{"train_examples": 26041, "text_encoder_activation": "gelu", "decay_fraction": 0.3}
Rows from block 2 of the text encoder of a small contrastive audio-text model, named by matrix and row number. Rows with one number belong to one neuron. Each number is 500 + 40 x the weight over its row's rms, rounded and kept within 0 to 999. All counts start at 0. Numbers have three digits each.
After each neuron's rows are labels from the 100 texts, of 14976, where the neuron reaches its highest value: "fires on" is the input token at the peak. Only what is clearly more common there than usual is listed. The data: melodies that start on their tonic, played by one synthesised instrument.
# fc1: MLP up (text_encoder.blocks.2.mlp.fc1.weight, 512x128), inputs 0-127
# fc2: MLP down (text_encoder.blocks.2.mlp.fc2.weight, 128x512, transposed), outputs 0-127

fc1.58:466489448527520514535509574448413488484578468442481529562576480501469492525517544479558568520513524539504485467504499471511506447407511529538492497515483486477515502506528540403523545515478476518501451544478507576525515538535496442501433530475438407436515485468479519513511465465532500548506503476507497493552498400563507506580546527437461450452583464535512598480505468432490510523522
fc2.58:476500508500446480488495418495558546539474515459545531517439583523586494545527480505461534538482537504495476437526507506500551543540493485404445517577541543515502523504522514600500479513510479483533526485491474414502502516457462583505560446580539477549466508526472527445598539499478505536474575472562477527417489519518506519486480551554515454503504472467490498491530526588525410520520
fires on: "e5"

fc1.239:518437519473562531631532458482503497536521538490527494485556463506496525509464486540475542522535487460551530546575549451533444513547499539535462522488475505517459466475556532440497545503483535550523555527524513521396551511515554507493566467525546541454518523557504459476488460529426486513508434490517468562466510545535446525503429531399455502477480441407561474476505546501474451494546
fc2.239:485513525480508572450469487512547525487439576504433533566438559473494505501495528521562474476475476474497479533446481533435452428519477449491562459450544558477451463502511553556528461487502422534520473495491536450579519551512554545489490505505522522537558473514467536478471554574519595502489509461495438423481475491509537449508465526477548509638517456489493556544531533463475513530476
fires on: "6"; "d3"; "d2"; "d7"

fc1.41:506477438450569541458484491441528395417536522504532465542489555576528443486478540425566469460524494450506535457487571487485463551497484503514512584473512537533504512532453594472510524519462528414511513522492469483466503484528467482452577460541557482486540479477559506563529484432526465527511542452460483476438527540524405458464559502545501481488481490545500474506494493565441481472484
fc2.41:520507504472443545502520534513534598591541475435532533502521464445487536540591451506485552548486455521483503521497486473522560521502576529482464428465568492442432509482503494481576509565491521528456522491565498477483567569500535495500444501410428539481517436556474514484495502459464559526482477483573530524422492511446520556442484464489550547460508490471555450459497541488535498534514
fires on: "6"

fc1.1:459414487520558461550576488455489496408497542512493443484475464486550542440583446526526520500531467449523484532507560518460511404482489538544489488533475524478459489584468554486483488443491493496486449497500491573552430529531549503462532507495527462503463467543563529423489522556464425503501498517537491538537519417515522478526449481544506516452516549577571495511562493481420499455464
fc2.1:513489494484431526525545481520548474565574469530427518516565507514510556471483570428534579523414461538423475497458451542502459598458545510493523465478405524483470479495489525482540552455498431468510504513464571420469546521446544506508553478457432507519491500502451474505538471544545492564489412490469468463525456550504468522470498531476505475495488505472496520451480513474498599548495
fires on: "g"

fc1.24:427596477446551471519466556521484481485461491494520483481513541459556600414530486552487574475537535524528539559508537519499497584493467406470513512486485501474571500473505503543522467467490527473481514531498563506538453525403449513445448444438501492500498435473546471432534458519555470504457516534519483477506495451553519458487461490563502428456500542529507530569456489505480534548431
fc2.24:482408488463440573558431476519508520469492479484518531551508479511454453508467504439518480469504451501435481470492494508554467467420536523477470458568499475532480514510421474531430554554476508564504513513454493469420544493436520513488490534483486434455495520506499527550427484465425487476509481515524533525492496500495470456472554403410477595477512452503566484448444496511460418437487
fires on: "g"

fc1.255:471537425475489511507518478498489508547500500508513406516500506511516457539594547495577571465547511559505542512474498505488546494479511492512538551452516446523515531518529534454456543494543425429499520522478551558532466497496478464563435499484456531396509469425487570470533504489473451492537558492527462501568532475597434499579508492512454470500594499506518581470431515505493494438505
fc2.255:493521516469465487509421481434467519430510513511492597510511506518524505518503491500470510522516521501535531429482494570577548509464434493426477550552485454491527506504502474545511533594490486455458464432555436437479482491494491490473566511580463459545533409497451478420621502501464499425447465450510533538467452517479510522517535566489503461487514511489563479500539464505540437526551
fires on: "e5"

fc1.112:570493520522506491584534471455521467481529478558525416526519444598494572509472509426503511436564466539493491493492574520544502569530510506570531542458465549457457500499506574440532511451531582498445484476497538459501490557432531504500433472483499466493482473571483483572518478527564486532531529554462510482523551545448438539521502484523557541535519449540473481488494586489561514527494
fc2.112:487489445455510544504507495527487528501564481473521576526563612467532458534504532568499513508521489379443498536489449546482509506421517525478476449449536506464481538515562463455515578578476462546550482576487521506499538472516485548456436477483450546537572478517547527504438482508445549476545514421523518424526533518477541525519525495497476422482489531509463456502532466529490562558511
fires on: "6"

fc1.272:520533521519552412478486500452497550530457506447457518544465529448516502503436521521474425474517493480512456495569492519510466531450555539479503475542480489495498489497579511541509475463457541556495509519483488485503616482570571468431547517491579516548475531426602500449487506544474491467500522488448472479410569387497522517487505523547473501454485467437557436449469517498501545524510
fc2.272:483495491458518549510507456501540488508546532535536479511559517481530455420483489492518528531467525528479543530453523567465460458494398510559526433422539557458479543571441522503585483489494497513478478497579579587523541533466520502559522450510497509463510493538485485517513487427542546544508417509609532497494497525471554453539543508516495446498493450509529451551524560403515525536520
fires on: "d4"

fc1.443:554472473440459573479463422531497478483518472487499478507468488523522578531539495482575571490469553532478555562497549520508440541528428426497532456546518538518516483449495505507500514577492548452532597444475521525524498405521525549489482520489536524554553535488480464463432461516534463438488550470482517459450543472517466547536506479524556532484544576495429476516524428513493544552441
fc2.443:534475568480443397520513564472477471539616476490526533505497519539491543470448526503448502530408529532458490424518489461529484414508490466528487566475431512564491543500530502468507522470523509499483497528516579449511482542479446447534528433443445495421504484496466526459469524549485562589518491557518533540540478441558478447541460504496481486526469489490546559512452454468529438494508
fires on: "g"

fc1.300:533474464551527531507476503462438506495501509515508509498493499550513466515521522486497499501531468539533545488416517454451557525462474490510527499495584503479564438489542427504440520554490486448476441456441492457584491503617495491532416499533447518420501472491463545450529550502475502500528609461513509474515525418561476540551524505517527492486508500536605541477532517478484520389556
fc2.300:484500482454476466478453453507533536501518487471456386484533401453569543503529485531527482539479476455539428540480529498483434525522508540498525526521456523442499567558523449516571503580480464486481504450539481581448470490407503465489529492475493518480477513511539503462592441479546513464510479448541423476535484489486498473392544455473480470492541426524560506477497462510509417521478
fires on: "e5"; "e4"

fc1.247:488527526584593546492503493440458547487492491506495517451584458490505499509508533488510498456526486559485518441511554491486475575447501489521473529487537570484565580486532486517527443434483512493476498564553544480421440555542578437476556471523501477398531451461526461508521556507489447554494491510526539446551459443499444446511493486448543480473500485524577522500501561543446452519469
fc2.247:474498514450463502546521516473522534545469493521494483553441517445499431527471505465534542617489473481547447439514516457518545502519563427490472485568487452550440480469468532516477562536480433487547530459435490493528501472481454552513540482472551479417557604482493490462439473451469554501530502432518515491436495519546559597523507529445442492532470565486502446494506500520472529483563
fires on: "e5"

fc1.36:541473478498493518485505491487525508490457495548520533519558468496479566577491458534489560479468504518523467504513506513462454503421462531511539488571541513524477528448532533523526552501559490475492524580487507465477403517464513482564414520440496494459579515483424513522556471425499502393501489457513498413507461423485467494511515467515417487540463420505537537495497426508503389446474
fc2.36:447511541525501438521509489458466574467517510552466503519555456485496529479539514511574508500552504466491458445539443412494496532450512437498503506478502457536529578513465477506577535475491539508511486421556484503539482508477533522382546407561470498551468484572548531457533508564461468568461549553555519539450504563528440529520512513490503438493582491492452527463473547482487535459517
fires on: "e5"; "e6"

fc1.76:521456544453517551562462487412554514534535428574510503504496484512440536473509452444481582463495458407511410419508490524485471501548463556556549454533529538450541484482504552466584517430492463441487471567504542431486429494452464512445526455475469474544510520522502504556496491446483479466535490502541500444516494526448481486445444533541512563493481478509516504548526483496556482484442
fc2.76:472495456472539542431598517547492476562486528500450454533596513507547418553483527528561433441571447465524603488463598449495550517490503494557499489427560478521401481559493486505529520493486498547448559502546522464510516503514525469460487494501447506529582416509508524478528489508513550464455504508420486531484530504499475479461496512535451496494535463508516517505472545519528574499485
fires on: "6"

fc1.46:536568555467506450499535437483471564496538461535463527547536460545478545483493461522479440459451537559532572486466500578476502491493460471436441548459538517439561564535548549539523533461442604511558561496510457486463462532432458521499547451466545524478534422456507411497504429490495528489508483483461495494483467534538522505468522456503446474450472480514572511464459479488511455553475
fc2.46:474434470490510562516511509480438512464548470506519458507451499443545448519473539452568566481483431519501436533528515529518555475404455506484489509514462535503507484479450483547514546524502483542484409499448497499501429463433482510485502429539535394487490531569522548516512528475441572475493563520466533503492456433513517517483553527482495549536462546443462458496414434502468465530593
fires on: "d4"

fc1.337:485503523481508487534522578421529505582471574545496527494513532540561406486423534444552494516402456471472460575496514459462487492487527545486457516519542449456454498477509551452493474452532546505495500531540533501509490541461537528487540487542465472508487502517516469504510489511500505537426497591406568437445526490470541471508593551512492402473474470452498465530533500451440515470456
fc2.337:536526554433450467409496515462506519471429468571480521472553441464529504492583432569572532519508461478539492432456449423541526512502567474534478518524472521481436493503499516480481468459539447500471458500497438455489550517473465481502559509534525526473523397512463517544412494533555474498463497474512543490459476504525527517471569495423473554491539505474468505534488569534443539414481
fires on: "6"; "5"

fc1.308:486527523521561486531493505494447516498518482559550466410573506499519534499479524515553543464432492528515468444449557487380505519493408441483499503550499471544519508509503467511488480454570477481486447529472515501485443529592505551514483462453525575424546449500501436557546508398447516490552493527525511450509518451478470537515539450443533493521512574514518562460509566497496448507549
fc2.308:459492492532440443510489478428456581561522510507500512509484472468523496536518479410510526521477467452530490492491526528504487469458501453487504494462494537546532490517501521517559501485527466565430454498504470507521434499517434571433497550558482523434508492479385477450535471542537487523446559527546427456472536472531470504504525403437460487540505595450475511405497463484572448533457
fires on: "e5"

fc1.485:494458559443467550502573504482486460491524532464477563503522496565491501514519466490558500508585491439527464570453469538461537565460473480522496563490465506500435528517510518452569546485487381543521496551439541577524522501484459403504528498472492550539519474488476484472486538500496406546512495429513444471555538478462507569560488532441547476530475570535483557463526467474477532462474
fc2.485:530562495587417571508497499508616531546436530552548491516485522460527535543500556518494463379525471550444539404475495513491509474577474519478498525536537553467477466512500500512466481526530534526461476554539557519511466497549499578530511477481572516450509474442562536549540467480558548478525526506536444490421484495529484454521512463503473489449519490531539487488501496455510402499496
fires on: "g"

fc1.206:463523502473529516485465508424491505513568541515503540474535500533474509501524433532464504456518514534495556441486503470497490516518485426536501519522568491473457496420472498473485577509497468426451533508483561506502567539563513538530527443453505540538540545529535508583525499418482471553532501519508494470548487437488515476521555525504476419528636510493559568453506531489424381488534
fc2.206:514575485480428507502497470537466503536485496465489520547518572517487486526480596478576519513514398506541469478529509507472509451490506589472484558577479556481544474573534481513471488488510460507487429576547509550537463482497492586552485571514480489423508501393473529484586515516508459477482530474493535514492556494543451624502466527522499532493493509521504550523531464496554459554516
fires on: "e5"

fc1.138:519420551415559544498522480451425492509512549465479471507501464511493533455480546572459494516558547492568473524454465465531428507432471453453506516435531540479524497524518515553527489509472511559571475536572463507482447500510560436445556467486431474497467598475542455512482507456512528528495499547477473475576477517496516488423533505503427459507503470552480514529450598495483436518469
fc2.138:521511538531479558474489462414490556498498514520539565554507516526553490502478521478517513535479489554544552580528489524427501466536552476498483517491592571504478588460552525470519442510460560511505604494468505501533434533463475495474495448545540508520458465484484481523518600462477547532612557423470448545522523519546548467455517542501525508520572496451514542512525493512515551496559
fires on: "d4"; "d6"; "d5"

fc1.232:560544518523419497456521580546404489477532499507486441501521572470451486565482493443491550506525526536536471468574553481520458429573440462468502561545452457440462542510490528471479474460473483472468509539469513523461515542423576498512483535492505478460488522525493449507531486430512501564566449524504518461447528570546494511485516481559437525497441537550523445488457449481484569544465
fc2.232:474480499436435489480453497479538489510545448499507542581410529529489506455475440512506527503539519464447541521429513515458568526461479551518475471525536478608574468477453497492530513523603571588514426485546495581527454407512403444494496522500482550468486491489494486456529491499449432455473521479422579499514478536502500491497513522555480467513522466524508508521511511519539479476545
fires on: "f"

fc1.358:455489579479481520495589550504479550496511440591588488530574463495521508553442484504496582527483517491509522525503513466518513489521530480427487448540505561455532472420460547516497481432482529533507487478561536443505470497445585448438491505452481520423440531508484490473470475554498531514530537486447530461495512555451510533487507508568461470554544479507476469519375450549477542502486
fc2.358:475443461432509507474396526448513487484578502508509472511496466500559440459537523457496456543493510477481534483454530451456529580489554465582480461524486479544512575480564479494466481514501472480527503510544460446515497438472485533483522601508519429483507484554534537457532527486526479494532488495483587550561513440597506526448512445496502519472449546540578460523494580574462499502448
fires on: "d4"

fc1.428:550478469474432508492445502487575442488514527499472418494518548567493581538565507460535557447469480468529469596508531567507451451573492583576535498548512506476537485495483558463416451509526507475484524482526533549517447576477545514553453518557472488528504513446508418500514492535555459490535447475457464498520484503567461507522545487467457469476529478543457550516469517516538507519419
fc2.428:465532520464475471495501448534517543458467496458508504479477444509546431509527484475496521468511513457475488443479543449503490499433500438383435532471473500513476546558486410506523510489590507452532457439401511563482510491507483458453557496463526528529486470506521462479480471520425568542533549496576508516443499518477457492556457518525514597426480464473529489486513414457433548530541
fires on: "g"; "f"